Weights of a small sound classifier: norm layernorm, 78125 training examples.
Rows from block 5 of a small sound classifier, named by matrix and row number. Rows with one number belong to one neuron. Each number is 128 + 32 x the weight over its row's rms, rounded and kept within 0 to 255. All counts start at 0.
After each neuron's rows are labels from the 100 clips, of 14848, where the neuron reaches its highest value: "responds to" is what is common among them; "band" is the frequency band that holds the peak. Only what is clearly more common there than usual is listed. The data: simulated modem signals in the audio band. In brackets: how many of the 100, against the usual share in percent.
# fc1: MLP up (model.blocks.5.mlp.fc1.weight, 256x128), inputs 64-127
# fc2: MLP down (model.blocks.5.mlp.fc2.weight, 128x256, transposed), outputs 64-127

fc1.195 [ 97 129 116 135 178 161  82 159 168  93 182 119  62 175 115 173 116 108 142  69 100 133 168 118 166  94 123 120 152  83 122 105  63  90 148  76 141 148 123 183 188  93 138 119 107 112 144 145 179 120 142  87  70 135 139 118 117 128 183 116 129  58 155 150]
fc2.195 [125 104 140 124 148 130 111 183 154 113 139 123 160 144 112 121 146 130 157 156 177 127 117 103  94 102 172 137 162  99 151 110 118  70 152 146 129 166 138 181 146 156 115  89 153 106 121 185 184 181 126  14 107  24 107 123  76 142 143 137 146  98  93 151]
responds to: carrier: 1.5 to 2.5 kHz (62 vs 25.4); OFDM (29 vs 6.4)
band: 0 to 250 Hz (32 vs 12.5)

fc1.159 [106 123 112  86 165 165 157 182 151 154  79 134 109 132 113 120 101 111 161 151 113  40 102 126 150 148 111 154 177  91 170 161  97 105 102 160 169 153 112 101 103 125 128  96 108 254 102 160 123 123 126 169 134  72  96 129 108 167 138 151 139 119 102 110]
fc2.159 [150 115 120 130 154 153 152 126 136  82  95  75 141 122 131 121 142 113  99 153 180 142  92 187 162 144  89  88  93 157 135 132 146 119 110 134 112 133 107 145 138 109 139  86  94 116  91 122 100 144 114 123 146 122 108 105 148 185  58 201 145 113 110 130]
responds to: 800 baud (61 vs 17.3); 4-FSK (27 vs 6.3)
band: 2000 to 4000 Hz (77 vs 25)

fc1.191 [114 151 109  63 136 189 126 127 151  80 117  99  68 157 116 158 105 116 173 141 105  59 156  71 144 125 146 124 172  56 151 144  69 113 135 130 158 128 114 140 152 103 164 135  98 182 109 130 203  79 101 101 128 110 105 135  62 143 133 177 110  62 109 120]
fc2.191 [136 146 163  91  83 155 124 162 129  91 118  72 163 165  94 116 115  94 101 171 135 120 132 167 156 152 144  96 125 116 149 120 149 126 129 174 162 172 127 133  90 170 112 140 111  78 150 170 191 189 130  55 149  34  80 116 125  94 171 171 166  83 118 157]
responds to: chirp spread spectrum (55 vs 6); OFDM (33 vs 6.4)
band: 2000 to 4000 Hz (62 vs 25)

fc1.227 [120  78  69 147 156 156  98 156 122 167 132 166 108 104 173 160 144 102 125 134 122  96 121 124  98 172 111 146 146 105 128 149 113 170  87  84 123 148  55 107 167 113 126 123 135 147 110 124 172 120  76 147 150 133 150 167 130 135 120 111 135 158 200 109]
fc2.227 [126 113 100  28  66 128 168 141 148 141  95 113 127 131 140 122 102 112 115 127 151  94 108 109 138 169 121 139 166  91 185  77 154 112 127 201 158 170 105 175 101 131 116 137 143  67 106 143 155 186 123  82 149  33  65 155 140 159 185 140 146 106 128 121]
responds to: OFDM (46 vs 6.4); chirp spread spectrum (35 vs 6)
band: 2000 to 4000 Hz (65 vs 25)

fc1.183 [123 145 109 100 144 124 206 151 123 169 105 109 165 123 200 155 127  88 173 104 101 133 135  79 163 145 111 151 160 124 166 158 149  34 125 125 145 143 112 107  93  95 181 130  96 134  70  81 141  89 135 155 131 138  58 132 139 138  72 123 168  72 170 130]
fc2.183 [103 101 131 120 121 136 173 121 141 169  98  94 118 164 147 139 151 124 159 162 128 136 153  92 133 137 122 132  99 157 145 165 163 104 132 104 106 161 127 124 122 132 208 111 102 178 128 115 139 160 123  40 123  70  91 145 116 147 131 151 190 106  76 121]
responds to: carrier: 1.5 to 2.5 kHz (79 vs 25.4); 800 baud (64 vs 17.3); modulation: 8-FSK (29 vs 6)
band: 2000 to 4000 Hz (78 vs 25)

fc1.214 [ 98 143 125 111 122 207 150 166 171  99 167 144 112 110 147 135 111 145 165  70 128 152 152  52 153 101  99 159 105 145 197 103  62  90 154  99 136 113 120 154 156 119 171  51 113 150 160 148 134 156 138 102 100 132 153 148 158 165 106  90 169  90 142 140]
fc2.214 [113 102 115 172 150 182  69 136 104 115 144 130 132 177 156 136 111 117 135 131 130 150 149 120 127 100 130 133 107 113 131 141 134  57 139 125 137 173 132 166 126 111 158  76 121 129  95 175 174 161 144  73 157  66 150  82 184 116 160 133 137  88 155 153]
responds to: carrier: 1.5 to 2.5 kHz (64 vs 25.4); 200 baud (57 vs 17.3); modulation: QPSK (32 vs 6.1)
band: 2000 to 4000 Hz (58 vs 25)

fc1.230 [149 170 146 109 154 142 127 138 124  98 145 151  68 120 157 147 158 145 130 124 110 123 122  57 108 121 121 109 122 124 173 177 105  74  72  85 182 138 126 140 135  79 102 107 125 107 151 121 134 147 144 109 105 125 137 182 141 119  72  95 231  59 173 139]
fc2.230 [138 138 159 118 110 106 135 147 113  64 125 139 147 119 170 111 199 185 125 167 195 109  92  97 135  95 135 100 100 141 136 167 120  98 109 128 159 126 166 147 115 156  78  83 131  61 113 185 142 180 139  57 100  61 164 152 125 172  97 163 197 107 164 156]
responds to: carrier: 1.5 to 2.5 kHz (57 vs 25.4); on-off keying (32 vs 6.2)
band: 4000 to 8000 Hz (95 vs 25)

fc1.139 [ 97  82  80 120 150 179  84 152 134 164 174 159 117 153 163 146  71 132 137 101 160 120 170  66  94 147  66 146  99 136 132 122 114 157 105  90 137 145  64 154 193 114 133 121 103 130 135 139 205 128 119  99 134 143 148 167 164 178 167  87 134 123 109 101]
fc2.139 [ 95 108 107  66 156 119 161 150 102 160  64 169 131 151 187 153 124 130 131 110 161 138 122  87 141 153  94 156 139 120 147 141 153 101 163 122 133 215 106 204 156 111 123 123 112  95 122 126 183 171 117  60 118  13 123 155  96 161 205  76 172 141  94 145]
responds to: 400 baud (38 vs 18.4); OFDM (32 vs 6.4)
band: 2000 to 4000 Hz (82 vs 25)

fc1.194 [110 120 123 126 160 140 117 104 163 146 157  90  97 102  89  74 119 101 173 117 132 149 106 154  94 144 130 151 100 129 216 107 138  80  62 120 116 100 130 105 161 120 130  90 173 143 128 130 108 142  88 170 179  96 100 107 169 189  52 167 141 155 132  31]
fc2.194 [118  92 147 183 136  93 176  91 131 112 117 144 118 124 106 135 141 151 119 150 152 134 108  44 131 101 157 113  97 142  84 129 117 151 145  43  92 200 134 184 175 123 171  63 121 163 115 147 180 130  87 111  73  83 138 130  48 147  74 142 112 206 143 100]
responds to: 800 baud (58 vs 17.3); carrier: 3.5 to 4.5 kHz (50 vs 24.6)
band: 4000 to 8000 Hz (54 vs 25)

fc1.119 [136 193 131  69 116 148 124 110 187 111 106 104 141 109 116 124  82 136 151  91 172 100  91 138 147 105 137 108 111 146  86 121 105 117 141 120 150 104 152 170  86 167  99  96 104 134 130 120 138 124 160 104 134 140 108 126  93 108 157 148 140  88  80 126]
fc2.119 [112 122 140 115  90 130 137 100 153  84 128 100 147 128 151 128 166 133 136 164 196 146  93 164 132 106 135 116 123 148 166 125 144 107 103 150 143 123 145 122  90 182 149 121 127 112  89 177 164 186 105 104 196   0 105  91 175 136 120 154 156  71 167 104]
responds to: FM speech (37 vs 6.4)
band: 2000 to 4000 Hz (65 vs 25)

fc1.201 [124 111  65 146  94 124 134 118 155 106 147 150 125 109 154 159 118 152 154 116 156 104 190 111 169 147 152 147 162 112 124 169  59 122 153 132 227 122  73  69  88 173 107 123 126 149 132 150 145 124 135 143 129 153 128 151 116 164 118 124 176 138 127 122]
fc2.201 [117 122  76 151 106 103 168 125  98 148 121 150 109 108 177 127 101 161 106 106 157 195 116  93 142 131 121 146 112 162 130 171 124 100 126  69  70 166 108 174 110 131 143 114 101 130  77 165  98 172 120  67 116  69 182 108 190 161 175 108 196 149 145 169]
responds to: FM speech (40 vs 6.4)
band: 2000 to 4000 Hz (58 vs 25)

fc1.132 [116 134 118 102 167 127 133 158 117 141  94  79 129  84 125  93 140  67 174  91  89 152 133 113 132 107 111 165 133 120 157 161 124  30 125 164  96 106 136 105 100  86 120 115 107 123  81 143 117  60 120 116 123 112 138 123 145 121 128 192 122  86 142  69]
fc2.132 [ 99 105 128 120 145  97 164 118 168 123  49  84 139 132 156 140 136 101 161 157 133 130 121 104 158 115 127 107 108 177 124 137 163 130 115  93  71 120 139  74 190 119 177 148 112 166 109 120 161 120 123  62 113  63 100 154 103 123 105 171 163 170 119 142]
responds to: 800 baud (50 vs 17.3)
band: 2000 to 4000 Hz (68 vs 25)

fc1.100 [ 98 118  96 173 100 130 166 110 174 136 118 134 173 130 146 184 122 143 118 138 121 101 159  96 124 160 139 125 113 116 121 164 106 142 189 130 180 148  94  94  96 151 180 131 128 157 119 120 183 125 114 153 174 160 113 134  92 108 112 146 183 138 146 130]
fc2.100 [133 106  92 155 124  73 150 130 146 138 121 178  95  89 164 131 127 181 134 140 142 144 127  48  83  86 115 129  95 154 145 170  93 123 118 101  87 185 138 174 146 136 173  66 116 176 102 172 153 184 117  95  63  62 156  88 130 165 162 147 171 158 150 122]
responds to: frequency hopping (71 vs 6.2); 100 baud (43 vs 17)
band: 2000 to 4000 Hz (56 vs 25)

fc1.75 [102 150 109  83 117 176 140 166 164 121 102 112 118 150 109 133  75 100 240 140 143  98  90 107 143 129 139 200 177 114 222 120 107  87 116 139 138 113 101  86  95 146 131  94 143 142 122 132 141  78 133 141 166  64  98  98  75 193  96 140 143  81 138  74]
fc2.75 [ 97 133  71 172 136 143 138 102 147 160 116 143 150 121 183 163 171 151 113 116 132 167 158  62 135 103 117 165 112 149 120 174 104 106 173  86 152 144 106 148 116 118 180 102  83 143 103 153 176 170 116  73 112 146 159 122 183  88 126 141 189 104 136  92]
responds to: carrier: 1.5 to 2.5 kHz (57 vs 25.4); 800 baud (49 vs 17.3)
band: 2000 to 4000 Hz (53 vs 25)

fc1.165 [ 92 129 142  95 126  99 152 150 179 116 121 176 157  92 137 157 129 138 171  40 120 129 140  80 165 118  83 126 145 140 132 116 121  93 154 134 118 132 141 163 149 107 137 140  80 138 140  66 125  79 104 104  77 140 130 112 139 184  87  72 163 124 135 144]
fc2.165 [107 118 133 157 124 138 115 157 152 170 119 119 143 164 160 131 146 121 197 131 179 179 137 129  79 142 122 162 116 170 189  86 162  98 119 139 116 159 149 159 137 143 144 113 122 116  97 143 165 128 101 122 167  16 108 127  72 145 115  89 199 101 145 124]
responds to: carrier: 1.5 to 2.5 kHz (65 vs 25.4); 4-FSK (37 vs 6.3); modulation: 8-FSK (30 vs 6)
band: 2000 to 4000 Hz (56 vs 25)

fc1.254 [141 147  78  40 143 122 121 114 107 146 110 139 137 209 170  95 114 103 184 168 117  44  97  65 144 151 153 186 164  85 126 133 130 114 102 129 151 115  87 159  99 106 158  88 148 159 101 111 116 120 133 149 124  20 125 136 106 152 139 104 155 101 125 128]
fc2.254 [161 157 114  98  87 127 108  66 121 121 109  75 134 147 128 148 133 140 115 147 165 142 107 182 138 153 168 131  71 194 159 182 149 119  76 102 119 123  99 131 101 189  90 121 108 143 119 188 149 104 151  88 124  56 127 129 125  87 185 107 161 135  68 141]
responds to: chirp spread spectrum (74 vs 6)
band: 500 to 1000 Hz (33 vs 12.5)

fc1.220 [ 88 120 109  92 178 130  97 178 128 117  98 123  47 175 167  91 126 106 149 130 111  94  81  91 154 128 130 136 165  99 160 147  91  67  92 144 154 155 130 106 117  72 147  82 145 168 114 125 128 101  96 174 123  18 107 112 146 182  94 157 146 104 177 103]
fc2.220 [115  81 111 147 103 127 128  95 155  94  88  65 134 159 113  91 168 160 126 114 197 125  59 172 129 102 144  92  83 165 154 123 147 175 126 168 154 158 106 123 158 194 120  75  83 145 120 178 148 155  66  68 180  97 103 101 109 159 123 215 148 161  56 109]
responds to: chirp spread spectrum (48 vs 6); 400 baud (45 vs 18.4)
band: 2000 to 4000 Hz (53 vs 25)

fc1.202 [ 91 119 127 104 105 148 131 120 124 144  97  77 131 135 149 102 110 100 150 126 161  90 119 177 133 144 118 199 144 108 184 104 172 137 103 144 154 110 116 104  57 139 100 154 170 146  75 149 119 115 108 205 176 116 101  94 183  97  99 168 116 134 130  66]
fc2.202 [128 147 118 162  84 151 143  63 136  91 105 111 159 110 152 139  87 135 141 144 186 130  72 183 164 110 151 126 125 127 168 124 121 123 140  74 151 201 116 210  95 171 114  71 158 117  94 156 128 156 102 145 144  99 120  91  95 133 143 147 112 129 119 180]
responds to: chirp spread spectrum (49 vs 6); OFDM (40 vs 6.4)
band: 1000 to 2000 Hz (36 vs 12.5)

fc1.121 [128 171  84  70 119 213 106 120 145 132 119 140 100 153 142 159 108 122 210  87 123  73 121  82 157 134 136 180 189 103 164 142  62 121 148 134 148  99  75 151 117 108 185  93 117 187 116 131 136 108 105 128  85  91 120 162 102 143 134 140 150  69 112 103]
fc2.121 [119 115 130 124  79 130  98 111 130 148  95  91 131 139 124 147 127 129 142 122 181 118 129 182 130 158 125 134  92 151 104 145 137 133 101 132 114 177  96  78 113 160 103 107  89 167  70 179 145 187 125  72 133  42 120 115 117  84 170 148 176 122 117 134]
responds to: chirp spread spectrum (25 vs 6)
band: 1000 to 2000 Hz (32 vs 12.5)

fc1.44 [ 86  90  71 145 148 162 146 139 165  79 134 128  93 138  96 158 116 133 142 117 121  72 156 133 152  96 105 104 130  99 153 177 111  77 112 136 204 166 102 103 138 127 146 117 135 160 144 146 172 172 101 166 105 103  79 111 145 174 111 196 144 135  92 122]
fc2.44 [127 144 102 130 118 161 122 102 141  88 146 118 105 121 186 135  92 109  90 158 184 145 115 146 134 141  91 124 108 137 177 122 150  78  99 120 155 189  80 136  98 181 125  79 149  85 105 172 144 226 129 101 174  63  73 111 133 200 140 161 165  97  90 118]
responds to: 800 baud (74 vs 17.3); chirp spread spectrum (27 vs 6)
band: 2000 to 4000 Hz (71 vs 25)

fc1.127 [109 107 122 105 166 123 163 181 135 118 117 120 143 132 136 100 112  69 174 119 111 100 181 119 115 128  83 140 135 132 126 149 142  88 111 165 141 125 116 156 134  54 156 145  88 167  41 131 125  97 118 124 132 123 126  87  92 145 141 145 142  74 146 117]
fc2.127 [128 125 118  84 156 145 118 123  95 163 185  97 151 172  94  58 120  92 102 165 125 176 181 154 142 163 147 124 101 136 163 148 190  87  90 120 148 169 125 141 120 120  88  95  99  86 101 135 200 148 154  56 125  86 127 196 131 176 167 146 163  91 122 148]
responds to: frequency hopping (50 vs 6.2); 8-FSK (41 vs 6)
band: 4000 to 8000 Hz (71 vs 25)

fc1.68 [122 151 129 172  87 139 132  61 189 118 130  76 195 105  54 125 101 167 123 145 190 134  72 189  77 103 125 120 126 146 157  92 114 179 167 133 159  88 127 105 100 161 128 121 134 127 146 137 124 143 108 146 156 174 107 144  60 121 126 181  87 162 115 108]
fc2.68 [168 144 117 157  69 158 123  90 112 124 139 137 150 165 138 171 175 170 124 171 213 154  60 144 101 108 125  73  81 154 161 136 106 154 112 122 139 201 166 135 101 189 141 125 111 104 120 165 168 198  79 171 118  67 102 112 111 118 154 138 182 115 166 120]
responds to: FM speech (49 vs 6.4)
band: 2000 to 4000 Hz (67 vs 25)

fc1.40 [127 133 124 144  82 122 154  71 140 103 143  84 170 135  99 127  76 168 118 153 186  62  70 130  72 100 135 134 128 154 102 136 134 195 134 120 153 124 102 147  78 185 111 136 120 160 141 150 151 106 123 117 170 150 127 141  30 124 195 178  80 148  77  71]
fc2.40 [217 156  97 133  87 145 140 100 104 126 126 114 136 166 140 136 128 173 108 191 168 115  87 132  95  77 159  76  88 150 130 156  89 201 124 110 173 157 139 135  76 181 130 107 104 119 121 160 193 169 108 115 125  89 136 105 117 129 231 159 169 123 133 107]
responds to: frequency hopping (44 vs 6.2)
band: 2000 to 4000 Hz (78 vs 25)

fc1.112 [130  88 112 137 129 111 104 198 131 145 167 163 140 117 123 116  77 133  92  90 139 148 201  89 177 149  72 140 167 119 119 119  97 133 110 118 132 130 102 148 138 107 132 124 121 142 138 119 123  91 125  98 125 138 156  80 189 123 205  80  82 139  64 149]
fc2.112 [119 103 113 124 125  83 116 252 154 142 104  89 143 138 119 106 109 142 136 147 173 134 124 118 127 124 147 125 153 143 139 122 132 141 116 127 104 173 132 135 116 170 138 125 136 157 124 182 151 132 133  20 124  36 140  90 131 124 167 107 120 136  93 160]
responds to: OFDM (58 vs 6.4)
band: 1000 to 2000 Hz (33 vs 12.5)

fc1.199 [113 120 109 125 112 166 156 152 104 117 151 152 163 127 170 111 133 102 141 148 123 154 155 143 217 160 150 152 104 129 124 129 107  83 133 102 139 113 152 135  87 118 119  66  91 160 114 150 157 104 157  88 107  82 151 108 142  96 154 135 169 109 202 148]
fc2.199 [104 118 110 136 147 135 113 146 149 129 119 130 134 129 132  71 113  97 135 163  95 178 144  95 132 126 145  91  52 192 167 158 140  71 125 108  48  94 123 150 165  90 153  91  74 138  99 144 142 106 197  92 114  92 169 122 155 146 124 171 161 130 147 122]
responds to: 400 baud (53 vs 18.4); carrier: 1.5 to 2.5 kHz (52 vs 25.4)
band: 1000 to 2000 Hz (36 vs 12.5)

fc1.206 [154  82 121 140 165 135 180 154  82 153 165 163 123 176 179 119 127  32  98 130  98 129 136  99 118 146 104 132 160  72 149 140 143 141 113 105 108 122 134 180 191  18 158 155 108 117 111 105 186 126 137  93 140 138 143 179 131  95 167  64 123  78 212 130]
fc2.206 [117 113 141 115 134 141 116 225 104 137 163  66 144 147 110 113 157 140 116 162 133 127  92  98 152 112 187  99  98 143 139 123 134  99  98 124 125 186 148 142 116 123 102  71 131  84 145 181 199 216 162  24 127  46 145 125 138 133 144 159 152 100 160 136]
responds to: frequency hopping (75 vs 6.2); 800 baud (44 vs 17.3)
band: 4000 to 8000 Hz (75 vs 25)

fc1.192 [123 118  92 135 133 119  91 146 136 156 112 182 126 111 184 115 155 135 144  73 124 123 127  72 175 148 163 171 121 151 117 146 116 141 108  96 138  94  76  60 127  90 159 102 118 145 115 159  74 155 118 179 133  54 138 188 160 131  92  94 204 114 158 145]
fc2.192 [157 119 128 104 128  46 159 202 129 112  85 141 155 129 146  98 193 178  83 103 122 158 149 114 137 130  93 130  90 145 142 161 102 168 169 179  87 128 146 166 134 128 149 103  86 122 136 117 117 187 200  89 114  66 185 124 148 121 127 134 189 122 104 157]
responds to: OFDM (81 vs 6.4); carrier: 1.5 to 2.5 kHz (57 vs 25.4)
band: 1000 to 2000 Hz (38 vs 12.5); 500 to 1000 Hz (37 vs 12.5)

fc1.248 [ 98  78 145 150 100 108 150 104 130 154 111 121 156 189 106 146 133 107 107 111 157  90  73 118 138 139 139 115 181 107 215 103 159 176 121 123 137 130 126 138 141 149 144 164 120 162 134 151 164 116 110 154 189  53  28 215 119  97 125 109 118 126 140 135]
fc2.248 [143 122 121 124  91  98 186  67 165 148 104 128 133 142 142 174 149 136 180 134 194 114 132  68 123 115 135 174 130 147 200 107 149 177 115 124 126 153 168 159 133 173 153 144  84 154 120 129 169  46  88 135 112  92  84 161  77 149 133 120 162 137  96 130]
responds to: FM speech (33 vs 6.4); AM speech (31 vs 6.3)
band: 2000 to 4000 Hz (94 vs 25)

fc1.45 [146 112  99 140 139 206 135 123  99 143 148 133 160 161 116  90  80 108 141 121 138 122 164 120 194 143 129 161 165  36 173 118  81 123 142  78 126 108  71 175 119  56 142  77 157 136 134 129 145 116 139 132 131 105 149 104 126 109 151 125 106  90 114 131]
fc2.45 [156 122  90 109 126 150 136  97  99 153  91 112 151 189 122 115  50 109 127 112 121  93 163 174 160 177 173 133 111 131 116 110 141 186 159 152 125 157 100 191 121 119 152 109  88 115  98 127 147  89 148  99 122  92 154 150 145  95 151 127 144 138  92 108]
responds to: FM speech (52 vs 6.4); chirp spread spectrum (39 vs 6)
band: 1000 to 2000 Hz (31 vs 12.5)

fc1.90 [110 103  97 137 134 180  99 144 111 178 180 150  77 120 130 151 108 118 164  85 171 155 131  48 107 148  78 218 144 129 216 125  90 126 123 121 125 142  70 143 192 114 121 108 136 133 128 152 190  90  89  98 110 100 130 171 151 178 169 101 133 130 132  93]
fc2.90 [110 117 112  68 123 134 145 109  85 162 108 147 115 115 158 138  67 138 167  98 179 137 133 117 175 148 108 169 149 135 152 119 118 112 153 113 125 206 102 195 133 126 139 110 134 122 119 165 156 155 118  57 115  10 154 137 136 163 207  78 156 135 108 134]
responds to: OFDM (56 vs 6.4); 200 baud (44 vs 17.3)
band: 2000 to 4000 Hz (93 vs 25)

fc1.124 [148 165 143  87 143 121  95 137 122  87 113 130 102 118 114 103 142 144 136 127 120  98 142 118 175  76 130 128 144 162 120 148 111  78 127 139 197 115 173 175  78 120  61  98 109 126 151 144  96  84 190  76  54  70 160 143 128 174 160 121 157 105  93 168]
fc2.124 [131 133 140  79  81 117 166 160 129  78 103 109 119 132 142  69 180 125 179 215 164  88 127 131 104 121 137 127 142 140 144 146 150 134 125 154 141  91 163 117 110 126 123 114 134 115  86 164 163 118 119  50 180   0 134 142 153 135 128 155 155  88 134 113]
responds to: 50 baud (51 vs 17.3); frequency hopping (40 vs 6.2)
band: 1000 to 2000 Hz (33 vs 12.5)

fc1.128 [160 168 136 131 109 175 110 149 118 128 144 128  98 153 143 172 137 107 110 103 153 171 109  83 191  87 160 127 154 103 186  88  81  88 184 131 115 143 154 148 147  93 148 113 117  87 171 121 158 151 148  92  90 157  82 147 122 112  78 121 124  95 124 153]
fc2.128 [158 101 145 109 101 148 130 166 106 154 114 108 125 203 125 133 164 124 131 189 167 101  57 119 111 140 161 150 126 135 155 118 118 118 149 143 122 175 155 147 148 140 156  63 157 107 108 178 172 208 110 110 158   0  85 150  82 129 132 132 169 118  90 106]
responds to: GMSK (30 vs 6.1)
band: 2000 to 4000 Hz (54 vs 25)

fc1.5 [ 95  95  91 120 137 138 148 155 161 110  58  98 133 139  91 118 133 135 172 139 149  81 125 175 130 131  94 150 138 127 158 126 111 119 121 161 176 125 111  57 133 118 131 120 126 192 130 174 105 137 107 179 134  81  98 146 103 161 104 186 141 153  98  89]
fc2.5 [152 134  83 136 117 189 133  52  88 113 106  58 126 131 177 151  79 132 135 142 193 120 121 214 132 129 105 156 122 123 125 112 105 100 129 114 148 123  96 119  98 157 100 107 135 127  92 176  65 186 121 142 182 116  96  91 153 123 107 183 133  88 122 131]
responds to: 800 baud (52 vs 17.3); chirp spread spectrum (37 vs 6)
band: 2000 to 4000 Hz (71 vs 25)

fc1.222 [107 115 128  55 136  98 133 121 144 165 141 104 114 190 119  78  92  71 153 120 137 106 102  58 122 154 115 181 137 131 123 104 148 122  98 136  99 104 106 177 143  80 151 128 105 138 110 121 168  61 137 122 151  58 126 184 126 199 168 119 114 128 112  96]
fc2.222 [117  99 121  24 129 112 130 143 129 163  95 141 135 206 147 103 117 143 102 120 165 116 121  92 196 162 125 147 124 137 155  78 146 135 154 132 115 181 107 184 182 134 129  63 133 129 142 108 182 124 140  52 114  30 158 190  84 191 155  92 131 156  83 148]
responds to: 800 baud (51 vs 17.3)
band: 1000 to 2000 Hz (32 vs 12.5)

fc1.42 [ 70 162  90 136  93 153 146 140 176 133 166 158 151 141 119 135  79 107 170 144 125 146 128  49  72 128 101 150 105 123 165 140 128  95 159 115 164 105 105 136  77 157 124 145 112 117  95 119 209 134 133 128 214 142 111 125 169 164 130 151 180  76 127 111]
fc2.42 [ 85 135 109 154  90 134 167  69 157 135 132 114 147 149 202 194 114 135 174 110 163 139 114  56 105  93  90 128  95 164 179 137 127 118 136  88 139 173 129 131  98 156 185 170  99 168 115 148 227 153  75 115 113 147  86 107 143 101 126 131 177  88 164 109]
responds to: FM speech (27 vs 6.4); frequency hopping (25 vs 6.2)
band: 2000 to 4000 Hz (50 vs 25)

fc1.110 [ 99  70  69 128 174 161 123 127 112 152 162 112 118 139 118 118 115  84 145 137  89 121 118 111 130 161 161 132 174  62 161 117  87  92 129  97 140 144  70 141 156  93 161 101 135 192  88 134 139 106  94 133 117 112 136 163  80 181 127 166 110 117 167  70]
fc2.110 [159 130  91  67 109 133 109  95 150 148 177  77 138 180 101 106 119  79 102 126 104 145 147 135 144 193 172 180 159 111 180  94 133  68  96 186 155 126  97 141 117 151 118 119 139 112  96 137 168 129 143 111 158   9 106 168 175 141 131 163 109  82 148 101]
responds to: chirp spread spectrum (90 vs 6); 50 baud (83 vs 17.3)
band: 500 to 1000 Hz (34 vs 12.5)

fc1.136 [133  93 114 120 159 134  85  84 139 152 126  68  55  75  85  90 135 109 164 120 141 142 121 118  95 139 156 154 149 134 174  94  90  23  82 144  95 139 117  91 174 114 111  72 178 135 123 169  91 103  87 153  97  95 139 111 150 169  85 177 106 166 112  37]
fc2.136 [146 116 110 154 162  99 118  62 149 115 143 114  89 101 108 115 157 127 177 129 125  78 151 121  73 117 177 123 124 134  56 144  92 141  75  42  94 122 136 137 159 116 160  80 144 209  84 147 140  81 111 107  86  87 180 140 112 138 110 162 104 155 138 111]
responds to: 800 baud (61 vs 17.3); carrier: 3.5 to 4.5 kHz (56 vs 24.6)
band: 4000 to 8000 Hz (64 vs 25)

fc1.252 [127  76  80 117 162 140 138 138 109 183 135 137 101 108 130 106 116  86 148 124 138 133 129 141  89 157  84 156 170 107 176 148 133 105  89 166 122 136  57  71 162 108  98 128 155 159 109 135 100 116 104 157 185  72 121 146  86 171 125 121 129 131 177  58]
fc2.252 [157 131 109  46  86 143 160 120 103 137 137  85 133 145 127 105  57  89 126 136 172 137 123 154 159 175 116 142 155 110 214  75 145  95 134 177 168 136 109 196  93 157 116 160 134  73 130 141 130 144 140  76 155  14 101 134 135 173 160 122 128  86  97 142]
responds to: chirp spread spectrum (62 vs 6); 200 baud (62 vs 17.3)
band: 2000 to 4000 Hz (68 vs 25)

fc1.95 [ 96 101  90 130 183 132  96 167 125 127  75 125 118 158 103 103 138  86 153 153 107  83 180 125 108 129  95 121 124  79 109 167 145 136 123 171 166 111 108  75 182 114 137 144 113 122 110 130 124 154 136 177 143 140  94 155 135 126 104 205 159 117 100 114]
fc2.95 [166 125  98 110 109 144 109  84  97 149 182  92 137 153  93 116 141 100  93 186 139 118 151 142 120 153 175 104 129 110 122 161 160 117  60 125 167 158  96 144  71 161 109 112 136 108  99 144 179 197 138 109 159  21 127 177 131 185 166 163 185  96  82 119]
responds to: frequency hopping (60 vs 6.2); 8-FSK (35 vs 6)
band: 4000 to 8000 Hz (71 vs 25)

fc1.198 [152 159 149 131 147  92 126 156 164  83 108 142 145 112  76 153 109 138 104 117 119 125 115 114 143  64 116 112 142 139 176 122  87 134 155 174 170 128 185 105  83 144 134 140  91  92 157 111  80 129 160 106 143 185  94  74 124 138 124 132 134  80  86 175]
fc2.198 [148 107 137 117  99 115 143 208 131 121  95  83 131 168 111 117 178 133 166 218 189 105  76 112 120 117 163 115 141 153 128 140 151 134 138 149 135 162 177 130 107 165 155 103 140 126 130 188 160 164 132  62 171   0  95 136  78 124 152 136 165 120 101  94]
responds to: 50 baud (49 vs 17.3)
band: 2000 to 4000 Hz (68 vs 25)

fc1.236 [127 120 129  93 145 148 109 141 105 171 116 102 109 212 155 134  99  77 139 121 103  60 214  96 150 177 125 114 149  86 121 132 156 128 133 131 154 147  63 177 155 105 191 115 121 118  95  88 188 142 125 160 149 104 118 155 128 138 122 141 151 128  54 113]
fc2.236 [134 172 116 147 109 144  81 113 109 132 160 127 174 173  99 114 109 117 111 168 121 145 146 116 129 119 210 125 110 105 151 151 157 105 112  71 189 152 114 186  71 176 108  81  95 137 130 115 201 155 170 143 122  59 117 135 123 169 196 137 189  74  86 132]
responds to: frequency hopping (81 vs 6.2); 400 baud (51 vs 18.4)
band: 4000 to 8000 Hz (53 vs 25)